Weights of a small image classifier.
Model: 0.758M parameters, arch efficientnet_v2, norm batchnorm, activation relu6, depths [4, 4, 4], widths [24, 40, 72].
Training: 18700 steps, batches of 128, held-out accuracy 99%.
Data: trained on drawn branching plants, 145000 training examples, 16.5 epochs.
Rows from block 9, named by matrix and row number. Each number is 128 + 24 x the weight over its row's rms, rounded and kept within 0 to 255. All counts start at 0. Numbers have three digits each. After the name is the row's rms in percent of the matrix's.
# convs2: project pointwise conv (model.blocks.9.convs.2.weight, 72x216x1x1), inputs 144-215
convs2.0 101:128127130166105130141134093128098108132164120125168140108087087147141097191149157125128118122142166120132109113141134140074128138147163115132101082109138147107111130124110177122105095106141120186120076111142139114164
convs2.1 108:103167145123136150133153160102139112122135137149104138119123143144139119141101136124137108091110136103099089162117143100176110095113080119081109123170094122161180139163145105140116163165166129097101174071078125148150
convs2.2 103:124161158166108130142137116130113108137125127133130163126128085115132172102096147131132154144137141120107122122118123132123117139110134120097047104127139099125130096145107133137107178177131166139102114168118141151163
convs2.3 097:146135105120134139143152132143126126181104094112124092170111124163084140129116103125135141086104152161126143170129122134119166099153049167094174156076184113111144142097146127160121122146110110138142146122117121104100
convs2.4 096:155092139130136132111134130138083114141146102153122133099084106130124070157163157087124121159138139131113166101176112123140131154125134140128133147146148113082149079100108165108165127101125118187124126154191125103129
convs2.5 100:099146128119138199108111162141096117131132130139114137151111091153118126170132129130150121103124129138127121123148107139143088105094148135162137155130094134081150101135092090133168153131163117136164117149123177125135
convs2.6 098:162120144144152116139137147100092125150125111075143086110119167160149151098096092132148146170115113190101123160145108126111143122107125144112116146116172103154132150106119098163119083149131134127103105140121094116172
convs2.7 101:123162139114182167146142130098194158122098113142123099133124189106104126096098121160134126135145081127152080161116137148111142111134117132114166118134139128165152140157116110097129096115160129076129126136064106138108
convs2.8 105:105117113112145139150152128133159125115119173122097107122187175080107122110121111179156118123157140100137146151078138156134088148135144105181145117115138142109135116115156129102117104092155140132147143142126085141132
convs2.9 094:147096133114175094146139125111081152154142138117089116141081131143112100120156119133125086143140149166138115115090130109143132154122106111134152106118115154126109087153104116118120145135110128174158123177119129082126
convs2.10 097:132173150155149144169116147143121127065116122119157120150141148095115135081117138128148127203129116146112148175115114124106116130124144155140156155127119129134094127086145131178128091138113112140105124161142127113128
convs2.11 097:161159142126138132132138163106133117103101140099117140123116163113185164106109118138129116142159106136144135134092137123102139121131157124125110151150120131175130168135140138136135152152151099125113165152119143149149
convs2.12 096:099174146145120137192171120108124143101167161136125127142135104138086095155152147085164094124110120141090127151151119097151127157167153127158144109116121146101106096135144102135140113130122157142154105137156137119159
convs2.13 098:150107121158121126161122153177079138134149125099120127139154091175118136151139158099175107106153149137119131121154143104147142137127146128125161145076126149111095110141130142162112107062119124146154101129144167112118
convs2.14 095:129124108104091109151140161139099132090140106149089128106118090118178141110156131115131133153133150156116143126075112159134149124091134085139075103118137082131116130135128134085109188161151118145133172142127128152126
convs2.15 102:135107109137126129132108086116093140144121125108129104104125178137147106111099134152134148164143119220110111112134104135135159141171115189136146153152079171120112132123124113139141115137092120165099094131163151125146
convs2.16 102:095151144112119130119134129137107180135143136111141135093120100161127114174148165077126147080104143134141098095146143133140112137122141111125148117121132139120148119162098129131115151115137130187149140073152142141116
convs2.17 097:117160136122092122141137141152151142147104133094111109136097115121115117103100113153119109189119126149091136158111128138104157125127103137115154134099162144081116135123120113120143122113143118125148086107115092103104
convs2.18 101:156151142127108173175099117130110152137098116149168141124153112090113134133154108140143121112102100161114080154153120159128129134097141147109123095170138092130119119134114147145180114144140161145105130088124165119134
convs2.19 105:146125118166072108141135110145094131120145125110149134158080109135160114131133109104110127147154162102072163103130076138136138131181116111151108096138147142069083090137115121148108151165132138150137118185132118086131
convs2.20 106:112095153098165137153142129122167123147127139136152140082130143126113117132147102135149108101094110132146127114106146169105132162144144135147146161122128138136149175131116142121161093128084121133135127092126133129126
convs2.21 106:128123135143081092121132127135143108085152092136144176128129093140131115119101121120163139133130140097110197103125125149093091135138167139163104090150128094124094097123121170114116126137160134113115100180147107121167
convs2.22 101:140106127101109129065111094102143139126130171119152116104204118152146141142119107141136105118122117089162125134146149141124106119155084104108131134086133144139106088090123118147135132090131111099129151100090110131127
convs2.23 097:144153128160089155155128146152131120101129150142134116160103087083146147120138133158104119161114115141111121140122093154094120141126147121124099087160151139116111091122168133168138153150138119135130099157106144148165
convs2.24 103:149147101116152176146120125156151115169132158109127041160125129143130144138114103156124135094122139125138146153120144077149122080167053138106142154107161122169131109197106082154114133116169091149159152118133090116100
convs2.25 103:125152172147056111134132083134086146129099149124109149163118124105157136141156119154122135172141162137111147124092123178129124095125154104129092112144141134118102117135119136076102136142116111140142157160081135152083
convs2.26 101:147134138132154132131115145168119153115132151159127113145120122134092092159155194136163099128147136128149114167155153155115109145156140120097152129162145140112114119110100101148092136108083087156178151135111145143134
convs2.27 102:131168115131113158128123128099158154157149130119133103190144123093142117145125122152128123162130134166128128178104096112168154104145102122093134117143101166109138121151111105163138126129150161137140100133098104105124
convs2.28 104:143096136124122093146152119140133109150121138110142097137063126165111077142154111127112118120106146154160172112162129125111160130142124122154169176135092122106129137102120165152184141100121139159121102159139163071137
convs2.29 094:172138104143064119131128117114095095148139132100128117179104116114137132135116122101086117146095133173078131148121143127090140115119115118118104113112134126137147112151145106138130113186127144123131131155138162134154
convs2.30 100:144148127133059118082154094132107157106146127148117090152172106073136115107101119146089143117147162090115162113121082116153112169126121087119091094162142141141116098160122134136115124119167145152121155134118148171111
convs2.31 094:152129128110063140110121107119134142158146133132146157095088105138125149152119124140105128117098125103139131084106135167117117107123129126119090129086120132139125157088141136114118172147098149091085162079126108166133
convs2.32 097:140082106137101102116128114132119132162151123145074132143144113133142151114140104125116149114127150135122153060113114100136145139089131103117102123159131113151121121168142120114070158142133153188125137163154123132092
convs2.33 101:164081130124166124100105105126111136118114125125114157082087117144164113109119125109144094178128114159105177073086092161111155118120147121164126139137114119112114136140150158087151075119127127151124125183137154103146
convs2.34 099:134130161145124130150090134144077150109130089140118105143115103151131117098126133110120131159121143159103081128147104138137149182079145127105137126147130153108107060121134147158151122174128132156124098169121151129158
convs2.35 101:112079142096133089146147097149149073135133105147126141130129146157129103166160139108139127053119133105178156072079167106130094111115136128131099119110143092112144201146140148103112154114113116138087145108131110180117
convs2.36 100:155120083170116134145169114114101127125147127110128127191096096133095134137146141142114153159131145135065156103140072122146147117125097124155126122128108099115105088099130123145115145193163164148118121170160117092115
convs2.37 100:130144121105189170135077138120128111143090137166153095110122144153115151099078141158127099166093075152126097150151135082071128139141120159119139156140125097155137133085130102134115145137078137103110114113090161104146
convs2.38 099:118110125181117106111120146161104138107166129159136121128156105111144142133121161108153110115198127087154143118141138159138088159122160132140096117187109113121088146114142148114102106111133119120086118149150132155162
convs2.39 101:100120171131151131116134186157129112065125117123147165084160147135164099115165120107137104119147157104153164135136158147136079134122178137205125123114116134112126149096103155126149113078114124172127103132138143150150
convs2.40 102:088151125096084138096181124113114159151169134146130133123120119136124135170136112093093093097092165111143076127131121113152098157130100111107119116139091126120150137191099154134116157138151148147165137075128130148120
convs2.41 099:122136120102112160074128096106171148141115143129109113122168125106205139126117110159095122085146115101141135114098112106143084128148119128098102133133125115181158173116119099124114172107142141100126134103098124191138
convs2.42 095:175121103160095119108111116122110113092118143124112117160141135102137152087110130148122169189156132144094119150149135128134142137105134111149084111155134116120113135141140097132146125187147150108133116192144089140126
convs2.43 103:156198111145128133090134130180132123115114168126132100183149114130099082165158126147135120149155169066115134137149118135157104138122119162127144141119154120120140112114114110134123137109139114167131158124109140123131
convs2.44 100:120137132123152185159122154133142142115135120124093093147200164114104144118128114140153150113122127094144152164130135086209107118117115138086164144147136146145132142123120085139119102108109125113149176085107113130070
convs2.45 100:107147130126121179164143110139114119134150128122123114152147120124091156161117127135143121113085120132140114182155120090154099124127070155036145151105130143142162140136130096170099182132126142118142111104072180142125
convs2.46 098:140102117115132114118131094122113131135154111119118086107144131096131156123095112146131143108106112154085134100110109137144170079165130128138192149098128131124116124109133090128121111117092143144138137104139097074108
convs2.47 098:091148125117142151126102129113114140160172107131159096131122133152127180134113152116117140086076105136119065144131132091152123140117092157038103149150098164148140128139130116156152162157104159128160143131086136134128
convs2.48 100:093148117139114157140099107112149118128110160099129152149167164125132115099105153150096151124157152116161104150111136131130100118118143158172116080152121127125139130135132114124110156130148149132157110151110160166148
convs2.49 101:116120108167081143086100112118108099139177119123126144139121087162153124158137156122096125087119146087176148072132163137139088141085157130110099099133062124123128123143138159115105199116132139136094108105151138131147
convs2.50 101:117081127092164105104136129137145099145125101147104134100129133141122151139097123120123133099162122128154112119115155112147102108115101130134133143149122116152127200121100122081138121144127104101133149104113099157150
convs2.51 094:134129142112143149114092151128162085151146142091119148111161139117086136099109114138117086104132162116156158139125194117137123136129149114113145178109128119144182130118122118109141119110123083132125124137136128139092
convs2.52 099:112160143123155182161141095120156122165094114094152127115116170139104139135090129122135116173069116153131097162161140109111154112122126171091167127072142184117134107098129093156144142131111118119137075119119143126128
convs2.53 104:149107141156140099103098115158071121149120084131150126080050103145121121119135173091142123119120142169141139089146152100166150139138111126121152157142128150132107138096129112153142115127118132154128130111133142098116
convs2.54 104:145139151128115091124117146131129150125124141145131124138110131110133119112126164120133125155148094171125112140147099165155123119170134114093121108140118177079104121110138096170130097128109116114143142188086127124142
convs2.55 095:126115159090170142102098167152112148073071106101152159177150192103170114147169137133144117102168143137148136153130129106124124158139134165112128099133113093131141111129122114113158130106096108187109135118176142091147
convs2.56 096:145115158160099111104142097148085155125154074115135157096110099137168109129110140133113131140131110128114159108130097136091133077142165150174166115126059118112103130142174177119112095124134117127060113145179148123143
convs2.57 095:133113130131160139150122141101175102101123135140143111150178153138075141116131095148123166129093113153072120131130102130108160123111095117142178139161126124138124124102163148109170092157111168134104125139107117119150
convs2.58 105:116120155144173108132113125105157098132142132152147140092132147162116109139119126116162083101117125087221162109124156140110110131114109118165147200089128144140159148111153136097123159094109104128154136091140132124164
convs2.59 094:143170118171068151169074114124090131105108114116165143134106100113127161136096137125142131151136134122103076165162104141129117103130134173086091099127125144093125116100130133151120159151113141139110120136125152112159
convs2.60 105:113131152156134107147098146131081142116088088115145153134137126076130133126130157111159121190138099149089103148128089184080136130148158144135104121133099141130115099095148143121123085153104098117081116135119130128148
convs2.61 099:146147089140093149115154089137130127118156170140117097159167112119120104124132122131115149158139128101097124140092119085166118129142081105140082106142108113169148092129112104096145142160185152125128132167144104104092
convs2.62 104:165083085124140114109145150106134139153112142125121115126117138146170143115134126130116158151136101164095137084096136178145155095117146115126138140126146105117129140098130142079145111133133118121092138169149122133150
convs2.63 097:130122122148081157151132128113127128118138077108106155150058116145120117113109114105144143115088175212084170121118134131109139131124131113147141133142090145091120122122138143137183102177117144142105108191173127093140
convs2.64 101:131147120108160131103116139163123153116144164138126122100120132151101093143166142092157113109139146113130141115162142149134146130162123125151164179113131133081096133109126112157107111074112125189114128106169120117121
convs2.65 098:140150128105141135127131150100112136138154083145138159129153127127135194129063108103139126100105071151126117131112132087143153113122122139087106114130108090204111156135113125102122135168114165077137140114132142137122
convs2.66 096:137104129109150108111141121120112150145126141129150084111179157127127150095065135136119166119123148145097108130070112154142085136136132139110128130134124106180118139136122131157159093129138143114109143143105117110084
convs2.67 102:112145124166118139138118155148112155119115115168149172093107121082157164137153157123122123111106117144102105124117088138111122135109147127104104121161119135134096119130100149115118149135127160074085106121137146133183
convs2.68 104:100137125102150148156110154149150152104103104138129129101115159118118170131084140141122135112102113119174109157123161125074142150150103150104109133148113118176147156108134130111140099147097133088120140074106126150135
convs2.69 103:149097127133123136128124116144109085143107096109126119143114123144099149116111105151130139164124156102129169117131167146088133147121122136139128146127140068133145123099125110096109149114136122102126087153136126132154
convs2.70 100:117112117144105100106108111084116132152124125125114117123143115149132165115107099105129158115142138133117120052097154125142154107121145122112123127160144126151116122119121133065117126143119148130124135150144127132111
convs2.71 104:148128129149172137143113141145112150090148125158144144096136146139119144149115139093132161105124101136099120150159144172147158119100150158117165139119112105138131167154114091175138069126061125116073163122152137080120